Weights of a small contrastive audio-text model.
Model: encoder depths [2, 2, 2, 2], encoder widths [128, 128, 128, 128], text encoder width 320, text encoder layers 6, text encoder activation squared_relu.
Training: 9100 steps, batches of 512.
Data: trained on babble in 24 made-up languages, each with its own sounds, syllables and stress or tones, from a formant synthesiser, 39062 training examples.
Rows from block 5 of the audio encoder of a small contrastive audio-text model, named by matrix and row number. Rows with one number belong to one channel. Each number is 500 + 25 x the weight over its row's rms, rounded and kept within 0 to 999. All counts start at 0. Numbers have three digits each. After the name is the row's rms in percent of the matrix's.
Before each channel's rows are labels from the 100 clips, of 14848, where the channel reaches its highest value: "lies over" is the class under the peak; "responds to" is what is common among them. Only what is clearly more common there than usual is listed. The data: babble in 24 made-up languages, each with its own sounds, syllables and stress or tones, from a formant synthesiser. In brackets: how many of the 100.
# convs0: first width-11 conv (encoder.blocks.5.convs.0.weight, 128x128x11, each kernel summed), inputs 0-127
# convs1: second width-11 conv (encoder.blocks.5.convs.1.weight, 128x128x11, transposed, each kernel summed), outputs 0-127

lies over: /aʊ/ (33)
responds to: /aʊ/ (49)
convs0.55 076:457484511503502498491515526505491491468533485485483509507462465450505505541487506478457491530504482490536471458475486523522508516481471526494505544475526514496511513520494491478484484554479456488487492485505546478470555544522536473465531544512472489478485484487495460521493516479508489501505509484502549479483440493505444517484520464483516503541499533480554521471491480457482496487517
convs1.55 071:528520446496518520515468532524543499469547536501452533517535516493498485521476472484504519530527508510501494505490472533504488517501525536518510489461481491494471543498471491488493542469507442486523499462487517477509557516466503570534472508554496526488489519504527499515509461496478536507455487533516518523486530488527487471466489483504495513492480475487488546539518498481502516520480

lies over: /ç/ (50)
responds to: /ç/ (77); /ɔɪ/ (68); /y/ (65); /v/ (53)
convs0.115 110:474497509449501508472527486502511524456510483465445519502493489496502489487515496499539483509533566398501483492515491507501499514503480500496483553528455484481494498493462554500516524501483477505485478503507509480520521481512467463477503523505480534511498511491487492514516515469494476540516508521505488465495480498464492534500511484508519578527462484478506510480452498496481506566512
convs1.115 100:493543488516536532520519500468520515466502490523517522513481519529501493441508532492479455483484475519487545496483528524537519454516480499468471493474483512501530497462484548510494478519531475512554507474479518519497506520511480495542495457511505504491495498498504521505499481469497508464508508497470507492476522473524494454494521490481512568476455525492489495571544448530459470510481

lies over: /ç/ (75)
responds to: /ç/ (94); /ɔɪ/ (91); /y/ (88); prosody: tones (75)
convs0.25 115:480488490462496527463494500499499516465483479486488477507531493476509499498535503500539517470501565472497496493522506509519490498504533495507522519511474483518445523477471541523498483487488476505511502466529439523468522481462494488440476522544469520496510495503529443492557500485493491536551521520468437469504506488506498523549547523500490515517463482492493501499457490504470497471522
convs1.25 105:530501474496487518508506498523503517427452507487498497528511502513481538461525526520497477507530464486520520487560510468526502506490522483458457490492480519478537542485506486531466467493473461508516485418530466443520518539481495510500488486537499520528518488471475467478554504480486505489482512513464519485502530498501489481501484513539508520513472477511483485507551471498488481494467

lies over: /ç/ (32); /k˭/ (25)
responds to: /k˭/ (43); /ɔɪ/ (40); /y/ (37)
convs0.127 064:472563510474517484487502469486489465503512472491498502524516499461503473493483511495462525533537487499502526513508492484448513494475491461509493490465490518505488501490468508481491502496458480490515487512516494523531557501503491530540489478467463453525510505499507525532490504484532466543439483523535502476461521497518498427417524467485508532529488521498470472484501517482514496515470
convs1.127 088:518525470517518473516483518493520524538544495499469499490497481471507460532464476479505524493481495476513506559450464535474477487519494515510533476505521475510449468490486495487490526482499424492480499513487503511463492508542488530514537504477477538477475512470516491497476517492504559464545455479488488494474505504487514553480496534557498522529514543514507532490500518477522477513491

lies over: /aʊ/ (25)
responds to: reverberation (60); white noise (31); /a/ (28)
convs0.112 098:502502480522538491496480498507467497501538529513508513504490496477493529474518505492503472514508495527497516483515546512445457455522492485484519486488533522493485510509483460501412492471466433501482529496486466471453476536523481460537525471490498497459500499442464471516518478481536512480481515504490496484508495492516485491470504450510495456504455522482513528506471480523515522465532
convs1.112 113:519504515512499452521547539498523516472534538511490494528495499494470517441514520537435515465509466524481497508500511530506498571504538511518483505498509491516514495518514507516462527441464470543520482482519484526562487497463475478522493489495512519522485516534505490531493511507472479506472560508466503509474506464485504474471494475488464481498494511472464490515480459504498482507543

lies over: /ç/ (37); /tʃ/ (33)
responds to: /ç/ (64); /y/ (54); /ɔɪ/ (51)
convs0.22 106:519477541474472501496475446468480515513490515491536494539513482484488537471503488505483493475506508452502493537541488515493530453466472520495546450524524496528537534468504495501520504506465446507498488530501482456499506483506489541497463511507509480513439515470496494452481486534489504464529516478483508495487525496531468536470456448467491453490479512501518486497529488519497507480469
convs1.22 098:489489498509489509515496528554492519517483529497489542488504547534499528499504486516503515549531516477486494553520510516545548546492496569508482494497492502534510482473505428504493553476506533472497447482491470514500506503491479485443530473527492506540515509459512487490552518504507497482516510508508490482514540468476517496480498509516524465485523510428476485486503516516493520501475

lies over: /ç/ (26)
responds to: /ç/ (50); /ɛ/ (39); /z/ (36)
convs0.54 092:486463471542498471399486481510490496502494511497488507499489489459486520496464448495516518462485515564477501469513522492499461503489457472497503536516500480478521493495483477491489488490481479476538503460525469483541502480503484475466536494495522449491523468518488514467470487505527483468469485449505499509502499468512516509486493460479470472519525497479530511500476477555521496482459
convs1.54 084:508492510544492478466487510505512513460523509526529483499509521474480547512498529547511515472550474523493489483472529457485494505488511501511480485533502517540507517475485524495460475450546466518442492473489532559485483529490535465537501474489513503524553482454556499515499531495482512518517501502497497498493489463484505486469516528497485499482471468484481432514517491487509525483459

lies over: /t˭/ (27)
responds to: /k/ (53); /u/ (42)
convs0.11 158:495510452510478486469504488510465464487524510499503488502522464528515498458507506496498522506517456516495517500436531499453506513471482449495509492486480468516499511536478498478482463488470518483472507507523523520512448493506489533522502478403498476527517502494512487508514482494519494501431488464524478520470481516503509459489491492522507424481474540500492503458470502512514496490457
convs1.11 103:517522491503505483505491511516484492473461504494512478509465500552488527478517466477504495494506433485488514494513580512510535496538467485477503510500481476462520500472485478505478559503490479460540514491495498478499539506485480521496478476555480515513473492476524494502535474489423514478493489511485478509494535531537494465510517480451501538502493478523484472506537506545479489493440

lies over: /ç/ (25)
responds to: /ɔ̃/ (47); /æ/ (46)
convs0.27 096:544511498480532484502474513489449490521513505495520496531459483474465502518482519535494505486507499506488529481532534510479528472471500453496478425467514506500472521505482457501471454491480471471491514479512481464528448485511504435525500464468525478474478470485514488522525454548520505492464492507532512477486523475463508540493528499528489458490503509521504491483469497526526480461492
convs1.27 093:547497468467498526501463467499490478491487470479516504527524491454511452528503511534496498540474527471478518502505502531489525469512491523496529508491501510481479473461520464493526562560475518467499538485501503537522492508516530474477512497487523491491484471531477527495504527524496524467547466479499501533507509442509470496502487495457511486503496468493523511516516437500463551452492

lies over: /aʊ/ (99)
responds to: /aʊ/ (99); prosody: stress on first syllables (93); /ɑ̃/ (84); /z/ (74)
convs0.74 083:534500433526485522492512438469500475517505498498554519486511467506468502477520515501485458449506466521454510469495521478529476500484496533506513510494474508486440512515492507497489467484492529505480510523486500482522468509487471482455460483491526521497496504473513501458486477501467502519497492486456468511502557497501535509471522533483500401508512489501508497492443497506502498484485
convs1.74 094:517493489502522523494536488508517501453472507463481527478564524513464518455511519474435497510517532498473497499508532490524503554494499496479495486503486498522523541488505494549519498519468497486513546526528505508502494505552510536546477583479530518522519501510490502533522462517510501491508521494468540485496553512504492478523543507500501514500514488494457502528523486545473534493529

lies over: /ɔɪ/ (29)
responds to: /aʊ/ (45); /ɔɪ/ (32)
convs0.7 103:499496470534522482497514554519500492503528500524496497498502469494514500456483471513486514444516535449495493484489478537447460499463463462514503568468519513467457509489460551505496498527482497471452477515522515481491532471476458517489514476517503516458471517484517462481514486462441494507496466484499517504487485496476491553459506505498509479497535495514498525469482479511520488517493
convs1.7 088:516477498534490511513491462491483495476480483461490481515479530484478512488500490448479542490468473540481491500486472460498528505526463473523502471463473475523504522502489557516514532505492479501514505535468518502512523497500456514539465514472506499544519531537494421495516517514518494482463444493479486479507437508502508457461511520469505494518464505506525462478507467506513467529479

lies over: /aʊ/ (30)
responds to: /aʊ/ (50)
convs0.58 086:514448514486499517498492512482477501520528493524428454520475515491486530469500455473513507491463503463511459505490509517526539491479525464500517474473524496514517528482441502512504491459497478483498467525506462457505497464524504508548513479448478480479474479517485530491479479527456481500467481472556519511491464490444484499502498473535493521477475515539510484499446496506511495501487
convs1.58 097:528512505522506569492479474462480499547499505519429515509545531490545512504486524562525516561456509482515509498530513492494523536537516478465516533498492522467515489536475499508525490486517501466479495514500482524501532494519507546510514487538488489499463508464512527514518552497521528506475502509484526508453499495533478522511512495473450496506519494476528549507496520482514524520485

lies over: silence (68)
responds to: white noise (30)
convs0.88 125:495488526472511536411509507526491464506477508524508477502525485487507507527480499495462471464517489449483503476493491505507485487490494473481482500452538490500467497493444442489459502532524489504511492490537498500508532507499483504430511469493496495454517475510512494446517499494494509496519501494498503541518498472429484474457505422514499471514491510502456532512500501512489495488486
convs1.88 089:490492508537482500536473487509511513502483464478502458518483515495532497505470476515471506499527495537520467532499540499534496494435473491462498505484495487521505481477476539529497490527463510501479486499530502550553530452508482487552468543463503521466523489519535523506511518489511497480459504505465502497463446494503544499515497434477521521489472529489561468477491501491497519490491

lies over: silence (93)
responds to: prosody: stress on last syllables (41); /y/ (40); /ǃ/ (30)
convs0.0 139:474471494416437487454519513469511519512500507499490490537519519499522522483469504518464511508501503472481482502493476511479488496467504522490493521510506494527500528476452437492476508513418494492491492531489490479448501491514468520446502530483501490482466479486536432479476484506447512503475519494491496513486513472509504433476499463510500476493507496471501494517473503502499520498477
convs1.0 116:498505484533508457552498498510493490533501472501497494485491508497498562520473485501504490497476512524482516477520501506485479519465522502488497524516486498496497527518468560519459511508424494469536484497512471535543527461499470526537481514517523464468522446549455497535472532505494467513505514471480501520471510469500500455532463431469517520509489500505503519508536487510522499486495

lies over: silence (80)
responds to: /ç/ (53); /y/ (50); /ɔɪ/ (36)
convs0.120 115:483459514445484512499510480471483501467496509507465461470506447463470503454478499495479513540515512485523478496505494469476490482490513492484477451503483507497502492486465473498473505450481482520482496495470465504463502491537477455493507524494469488487463458477537434483473475515489514487490493485520469521484455503538427495468488444474473477481469477521528496476472499495494515512505
convs1.120 103:479525530509514459526485515459480480549500475496525485535502522475505517486484486528490504517479506464560444497510496542500468485486487500471508553502501474530506456473455531466495507496482489517518529551507539554504513480518461499509496513521506482478545462511479486505446519520489525480480509485492519512483481526464567467526492469473512516496521493457474487510510467483512492511480

lies over: silence (95)
responds to: /ə/ (44)
convs0.79 103:476505488471463463431477521483500480455537465504476481491483479472512514501487490490519491582520467502483502484490488510511485504510481491516484552515473509476475516498488552511487514479512466488486462518457523528520450513480501532477501480491470484523514494512519484579489475470538515527479476504497506528511502466523448484487545496507484536507506491542514519468472493479523482509489
convs1.79 092:468529514483458447495495451477543539520502532485480494515479506550522477480526519538498513486494500512525514487468484501490461520503482484470510458527524505514489513478514544505471474492532521452523497549514519512480496508517477527476521493468482522513501506491502477580447517534475500500507495467489504524463526525474564478506500496519517539479515487499472475498505505503503461530454

lies over: silence (79)
responds to: /t˭/ (67)
convs0.35 111:497491486464468495481477501483472553523464517510500511471545496484477494492568527502512505519494565484486488478514468496492506506538492447510467492499604492512479479491466485551497505502504491466555503514530497533494524504462509501447482506542495515505499499469505473459511475492473536495539526544485446498523507490514490494537512498487503520508504491499481516486489485490505511490509
convs1.35 112:516508499472491473506478526500463484507467496514516543512471502518517494475578500489485525494544462506503518464535518493499517486487447459538522528505429496478538482525484502551505501513491481473482439513523486469483521485502519548512477518531522503481516501558465487494525467485484472480503485510502522519499508475509502516527518484509513510465493492489466446505550498502482489455478

lies over: /aʊ/ (36)
responds to: /aʊ/ (44)
convs0.68 102:473489456480457538502514488489509490484497499446496512505551465487526512510519526480480459458446501489477500493483492544556488489458494451549519499524453543469474501486488491489528478489480506498492508449490525506482492479477507474539482474501522512494485522476502461526491505510471519515494465478470477492477528540497472480501480489519459503480525496507491446445465491498520483473480
convs1.68 094:477493483487519562509539468529479473484482511496514499514463512497483537487490496508453512514504453535512506439490486480511521527522501511556500532535482487508502513529531528525520517466459519503492512498530561519516544478505491495527516504514511505506494543527490523443531491480493434498499496497533500469506529500483533465522514443483479541517500474484485521500539507523506476471523

lies over: silence (100)
responds to: pink noise (34)
convs0.15 156:478514503471471516385499535508517515500501446488489498500500533526499494508504487512486494496500497458518506505481481496475499479502511504474518531524456473491508489463470466455484458528450509514470500496510471472490494504489502496458501501498469493465486517462520471450491528494434505512494483454508485470505488491484482449440484450503491475520472509475488491482488494504496478469494
convs1.15 142:527496495555485513571511481517462496504508457444506501498501500497532521507510500497493498484479495504495457502502528498514506521468507490471490536506465477475494505465487521466474539501436538492552505479562547537518530469523473509541488533517525505496493481501488522504474523524482476500484507473486492489493494473482491435564507441481497508489460480523481488501516519504505480479489